config.yaml
encoder_arch: "mlp_mixer"
image_size: 40
tokenizer: "word"
encoder_norm_position: "pre"
encoder_parallel_block: false
encoder_layers: 6
fusion: "prefix"
decoder_activation: "relu"
decoder_tie_embeddings: false
momentum: 0.85
Rows from block 4 of the text decoder, named by matrix and row number. Each number is 128 + 32 x the weight over its row's rms, rounded and kept within 0 to 255. All counts start at 0. Numbers have three digits each. After the name is the row's rms in percent of the matrix's.
# v: attention value (decoder.blocks.4.attn.v.weight, 96x192), inputs 96-191
v.17 106:130092138129097146154068121097107144130137159101173120105101166150195154160122145134137101144136145118137158087182134146122122137123168164170100102159153126141097111126209100111120174116212063181127125102149074181155082162203056074174122149168138057128146108094127076150126042165116102117
v.18 096:125142099092098172112143157132097167101171146111174086105141128133126111036130151101100151143112144130106122127179084136181217129123169091208141094164130100150173068131077136106124148154079112119122123126066109105158079219181085096108186153165128105138181088145080105124109113138117120089
v.19 098:111178067175124114122126097134066118075118207175126146150132144143182172140178129103102156124065196140216067137140146148132178102133097116197123173159122155174130179108161146103147110080100103084180130103151123082132124094152100131147136085125108122121135192127055147108188140078091150194
v.20 106:122172074157096097143089120182094134116138134088112087113139140135128201157100121166167090144098150130166159163150100189134110144156067122128104128190124113141066144099192090108077135150138046148166097119159167174131179103154169083156142131086075111134157120103128091114161086127150125158
v.21 089:185103150147094132148146131125158122105157102136142102131064153104165111106128086163115113108157136167169157037163159119089169105111120140148152182136108130171117077166200150116118114126133167103125194138140115118110114184094155120174154097188147114103156151098152142160161127099103151101
v.22 099:084108133120121075064141114133127149179094095155096049098117079157130126160134133114099093079169108107118109122082104082125149103198139152112113084070112194074131142145170069137136173145099120154102143146189103123137112133154107169155123199128125137083069131155095125123164136119166085118
v.23 097:064093046132148141078144127159155058070193093118184075139128138122158122119134163124186140176152145115115143144094097074124108121205104120136115162121117127140128078114073108124055151129085110122091170137141095137179096089165195147095107136096113150114129114150151095150135146102094117121
v.24 101:103134119127065174113126120148100105128119093123144116129048110152162107113141132061099045094102149138175133118112142172118132174100049113183104202124147133121148109146134117116140169193085077064150169076178102087136133101153116093139142138083123131112122123103194102128121099146129164132
v.25 101:105189159137134077208086151110153099119130136118158136174160068145097165138173134149130221129102155167102097135090163110089148108168252080095088133105144130153115079142146120119129146148070148142118103126140114177168139064093107124097096146080142144117110123133087149105145107183145200176
v.26 098:129087122136171064155169131130094104109118146092161151106131149090131147094099146107050106191162169126102139129088140101163159123151165083101168092149121123152166148119084138165174168113164103185127179130113135124144152119124093124118150105156099122114138123139050119168100171100132085117
v.27 101:164078085178128072111174074097132138117152109145189128186163115155118172112100200090185158123113140111142079159147113174139172149147109117064084120131175120134105140118117161156124137114085114050160129126149132161100140141182202158099132121134179106143140117102167142097145141173130074107
v.28 108:135139052083094127117085105163162137179134178119090139140182138153202113138111139130149126114174114123164141106155112175167147104119137160180184195172130111129178131138142145136127172165132148164127125079141098127156111083158056086116187155104148104093108040085086082133135132142123094155
v.29 102:133138082117161099071086152130142064151148147149109133137219095129081123097125104176125178122020134136121161109079134114081157060136161097103145127087163078107128122116154183151112108129127116061140110153153116152129097089077129056125138122127102125175032127126110127153109105166098113079
v.30 098:143104109145157177119118150103145087166170130084106121072138048093141177083063140069132098140134161092120111154103106116090098133110161168106080122101152150145093116158088086095045186143078108130161081165139160158136181133156110140166132136176106110139182142143159147117162164157087134116
v.31 101:094145213126140184148178101158104094134115180131120127140118123141180143132162103118091077106080094173095165083122070124148145118125131116255125171142113138177149127148164137135118108120141086121158092150136111107140148146193105105148114185087083139135118089103120080125158144184150159162
v.32 097:161105154115169083119146078127144147117107150141088078094108102072142139089115103155111142146164142139126115110113115153106149162180096144078104120145160147140136141154168128093129178108206141055138126070136157196120118150157149104159093174142104089133116103180096175114075157122098149106
v.33 095:136125114156114139077083131136180111092158157112156136070056089096122106108128090101135104174142159103059181153116162099163212103135092120137153106214097109119056189139143148136094165134100159097109165170111101164161066121144144110193119140138080137133117120123112145158135117093131099163
v.34 102:153171123098209153111099134142160122079154148119098122102142110053131124121119165100140191112213134136081140068165108129150120143175121155117134158177092079132152111086075100151091152042147125178125103173105151120158124093115176110154137066107107117188103144215088108102131165118090160080
v.35 110:130107136165147109087149126103152094080062090130148136110133072118147084111140144154076160154148056149129089109142103058127154151170161114181107130165104130142116097103025138111116096130123136130103132151153062141162052079149195149157142132135158118106165139113125158153077149126112156134
v.36 101:122109106172146140170144152149105081096037120151150136147106147097177168102171109108105075099081145146080083149143162142137030159171122125136130175146147124151124133056099146090142114122145119112147092097144166140156121078189183134096160119129136122065164111118166143154102089170130170231
v.37 100:138177159094145121135161083103126192120125126132086134072160057151139096136145085159124148165108167102164112170110174100179189109124082117121170111132101128171131077116148085066149169120131102090150122120128104132153137087120127141144116187081071122142101126093228160129067150105149164156
v.38 106:103185088080125118131131063098100107126124163169113154137125125158170134110091088087109133130118156145143129112111181171153153146129127134052134104127126112094077106144173094130078087133110121158184149139071118121154197186109062078096117108082113120121120197161173095129102124141091111135
v.39 099:158109127182124143115097154165132110124149152105130149129097148118135043109104128095108062122108080134099135157115139100119137179115137061229107153131118146123104126124083131206089129144167149101107121128116120144113066129155185120165150181149145090088085105108124110165148093165117139124
v.40 098:158148181142138032134105071114121129165148117140102135135131120141077079146130203154108153186109171102125075133138155156132134160069163165098102104159135123136148120114187160112144129130132164149150151103131172068107127155087037111056102052167114121144096147172084149085092125092179128137
v.41 099:107131082112074098137146170110097093188183179169134133103200197115174183073095101142145119138138061110117150125138107172123098119170144121161165156113125140106120126132180109149131115095209158102092095106143164113125125084172147170117112165136184135111188092133114098172155105144112173132
v.42 097:117141132108097181142154127050124145175136122122064176157160081127177197120142078116130140143114142112098082195119133118148123109112111110058088054163133116119137141080110095127123094133165078142100074141178120069136157107154077138125122142131189155121153112120130128120187158127112127135
v.43 100:069150101176109119110116107095142121170140134061114149139103103146059161137151137114113138103059110138096141080153186098072150048162098085075095138106085177136137142182188090148094120083071150065149093136178150113089222079152115130100106145185124095109122080136118189151162174084171153132
v.44 101:144132144083165129182113092188070099079124096092133182123124121122052082067134104092118114155111159136165116128099137151117169082122134113108147069164162095117103087145152150199120134103164101130146125127125123165123149147088118121155106099181182109155170126121141126113111115148148141172
v.45 091:074120144134141106152078160138117101151149077118099131183150185127143089130113121173134130160096157123070157105110208144095059141148104115137128170189125133134150064109051101124137164212155156082119137068112127148152086125142189101137087116050104126138217137098169162108135097106138082144
v.46 098:156150116124113054102211134169186156144171150097097132068143156138163146105100154118111120071127093143129065113167139155170095132114083099118128097155137098018152106162124118089120082149111125103153181114149173126084193144134067118104079138200065131133140170159167156092146107093146075093
v.47 090:191095150176131114138088087129126162120125109199108150075094183124191131109129226179118130123110130080080077158151151125151178143134117158091128077130133123103134136170086168114136179154113130120143097135140080074113134081116160145118115122128122128092066080124197130152147147191146121143
v.48 124:145187127114151072153144101097130108163109154128103106151150108121113131147069098134145150102167127132181107125128159145152119134077147152121104114103105113107164159158205128110093092141128113161142166138180129126062188166108051195145076087054092144101090118145156144092137129146132092134
v.49 106:101153114108121129107114053163129162169193156116075121137163179144116124125160067135109146144175117183127127082111084116090129122115135125094054110112140105118115157138192093149136129142126148133149113128120119145095169162151054189143162112103108134119117114092110142107150173124150101159
v.50 098:203111130179116115095069141073084213126135090133128121089152161127066045086085062119139130142130141096154156176144172171150128207117121136116074145173151091097186109139107111060126143112075139174156130123127124162183168079113157153138102116152129190181161120142162140119158102100129171188
v.51 116:104061128195104113139149112147147109125123113110138138115023147147136121156122085144139140122087118129138143100137170089124158102193096131134191135161116157111115061111073136167098174203133142147058121108139136104116112137137208137110146145133155102110129143125113155122089123149100095110
v.52 093:106153078150091184127145196179170140155119069154151124110139130124090099103123150150161143123121130124192152081101120193080159138076127135110163078098187110134102078107089071114131160155179127070115117144109181113087096162154108108124155102143148113124108106115158109121086137165102081075
v.53 099:139102133213147205113130085152138073152107175140130122125133188122135132182086142108126101145078188112119130105124120100168168137091150151146127147106159114126118131115114150128138157174120158098068124128083081191089066088094125119134153123129142121051130189106124114127110158099106098121
v.54 089:110112165232140138120155158062207130141109103172111146160094112130132175115126102091154136088148141167184130068114140097157145137155077156105141146117106162163127104096121134148162115149108103109164129194154163143132146111173156135102131090125118173125157104171182070076067143122094145078
v.55 093:107143188106108094108148177119125189181077088148133120197123146119154089093140089122153112136111182159141122182131126112084123148108164098156148191186087106116153161080080160108158139176157171072151172134173124152154189126155181104123163098156110131176136090138077125117101117135140128128
v.56 091:074151122158163216099157123161105077138178116153133123107097103107092077103134044184115102098082067107122116198101081141116138143128113101067088078153180112104119119157125142100161090140081126127131100054129063100160171085116076177144138128140123151153114171162084100150179086135121170128
v.57 098:138141137154134068111143183144113138177131101173139143143127033174173141081149122153145162106153152101177128169124101123159158132140204130087087118102131107168114070145131127052096095134083130087139077097148094133138156135133108118151142132083122111155163127130123149032117169098084113147
v.58 094:076185113137075095127197127146079153123116121124155102129129154089158128146150157197174158127129141128157144153124082133116149118108133106145179197152168143140152148129126081114072155110128124115119176122143138138163141171130105170122137122103208088098155174097153116132147167131190195122
v.59 101:159164112141094067156143127097090116153160133096099130103168066072105154131130085114103174116169115184089126090155113108110095111118142090089116088171129126123121109122138118135125152162109197140158064097151121095102078146119102142120116113131181179163124168159140156185107082163177134172
v.60 097:150139160127151065126111172124122130173130113116126163164130134135171088123176145128123086112150131148110149133165129139167143104105127100110140105100135107097137133097117120123113159169040140145216070128199129099186136177168149095114151133097142114118105113151134116097114146102103135099
v.61 094:120136185124072200115073130154162061033137113179109144101157150128108101126071161154125040166120153058112123108134139104122124122141171139080130146111102133127083153157080190159108105100143098146122141133100124073194130097122084153124158103103085125163128135111112156129135144145104132074
v.62 095:152029076053135172114105132086121100103126129187148132106127110143124127163153158130123175055056163096100107159099137134088131106150143086141138111150145153141146105090036121134125165121164095139096148185136139130126149119169157164122173127064111158118119220106136132203109113075162164154
v.63 101:155142106154089207138134140138133121128126102089139180148157119160137122135115084118148112133119125132144120125194130073100115188164176076153160127154175126141127077068136144162146190139126108066101097065073152103135090117169134066104178124158092141102136103118153139131142085119042108132
v.64 099:101182121115167091065170137151148085103078088139114135093118093090095057140092139121145124107150090151133083179146102087157189090097147127167151119136123100163093157151097117114170135134116062192093101101134163139131122146141168123161131089130105162124115198061052115189141150117159152130
v.65 095:149064141170136117139154115102084143085134121104111119113103109148091140099104124133167141105078160106134135126136127101109101130141086143087169101141127183167081116109098100135117185114160094138097090126127119101068161101103143116177132097121171125145103115141086141137166063119191159105
v.66 093:129162219127119129105176113146114152153146139098120106117131121104100144154154125115088123126169224112153073135122161106058087150130158120134066162153106147097148146081118114109082101145140094052116089064103108098112109158153163122104101149161171122103089128173157062170157090157137114118
v.67 098:121158120129135134171127142163117074131164098092164139113090184166145147077104109123136155138089069114154120154150133112153101099175174147122088153197157158168212078115206143147135131126102103171106140124171090116151111133104102132096132125092114170150092116136133041139130147142094150159
v.68 098:120187113122057151141101102125104093160159138118106054187156096155164118068102226121081093053127111091181129114113123090158140151154161105124089154087145093089174148205211118118170118147114095121118201156155157180118138089105091154082129147102097110094101119085088121125142117158142122156
v.69 096:143120155151134146180116127115071171090098133194043108084077095137170071190172125111098130100144116115158135121174153145159187101140140091112107154115086101067208123182193109112089088134127119142137109079113094136152168124134146138110150113143172104161100166131180087080079075115090135204
v.70 105:115077167135157174152121149140084093129135129171136131123123087140151170171131150150122086128100113133111081127195194095127117170145164132080099194157141122191146141008146089138117126109160120146145132083128093131086122170106151111095185140102114137116140089085162115117144146148049090156
v.71 088:143136089117135155184128161150189097145133058114138131151144178040169104116154172136156142165122187117141114096173081164097140162136121097119170122113117146099166158120135140132144075177153120112125137118162128110116109173210132100103134110107129118116150120101160057084125087153043139141
v.72 093:091168165108045166137154098116138096145130136140110135123138146121173124129115181104103092207107144160079107144113142126119184145094159148110136094140169100109120137170164160164158119170135148166063062153139141147148073122116166087153159102122162180087140135164141166096136108059131129122
v.73 092:187123089115130114058142160137162151097152160162130137136149140136112184086201119121102194138119143122096155101104101149177091155178141142119142078142122165143178172144153110158147181093117129137127147130173058124155103099139103123150155116147136148164144090107145113150129132054107076068
v.74 102:160096141136155156137097125187105133099166140099091131133110123145124147140153111133081129109135155143174115117131165125093077147149128208137142110178100040114143190076134051143108134101136121168227132106151097103126075110107089143100122095160155190153150113101143149068152076128088082123
v.75 108:093141143085092114083137089105151121155169110126165133134121117089144194148147117094127099114133101112174135108165098101164144102117120097157122095160123162092136145218174162149082154141125177182099154088084180156122105146124104112125110138135128062148121154137123209113104163155109158089
v.76 090:118102162154099116155105053143100112114143121144134112090123116131156119177097116103118111127116128156112105158180121125115112118190083111144048087135123102143123172110144115177135126109117077139107104125136134177117181138149148150145160175111090184067139046096196111155139102165125077142
v.77 100:135082161175092136111099141153141176109164098196158043142147105121188116111120162168086166147115107173113048101212155125147150130120114134104115126145162132142083188057121120148129109117179170076140142135126113143104159098179036138133221079145089137162132114090135096131156164073110119162
v.78 093:079152138089042153125137164108119049094129127156102099096073174093217169051100148126147098117175111095127146144103131105156087109154163144125109172103148113149115181115131164150146073108208165117155177134121111077152118128129075125169155153125077120153069117071140122180144137083125111162
v.79 104:143152151093100103135155157150124144087092118138183116096111109066127125141091157132103170177164161131135149143152141115151069168129119175130140105132087105125188105130114198084151151074106110128116128133115107169176132195173125116085089073098065139088089136113207117162124161122118127114
v.80 098:109175145114146192116103147134128076149185146101065129130201169102177163038160174163159146113106145166098093145166106073168113071082150156149115087108114134113132162164183154088119112128108152182164121128136124146175130103126111104141121171139124124122077107160098148142092111119123100106
v.81 096:152121152100098152122154116110076105182124131206149176175083143077159120109114143163151126145104141127093095123113059111100076130071149104156159141085088124159113157188166108062201070082130151164157188081141158138132165082130123146139182174148113140109139174167165183187111179130156151143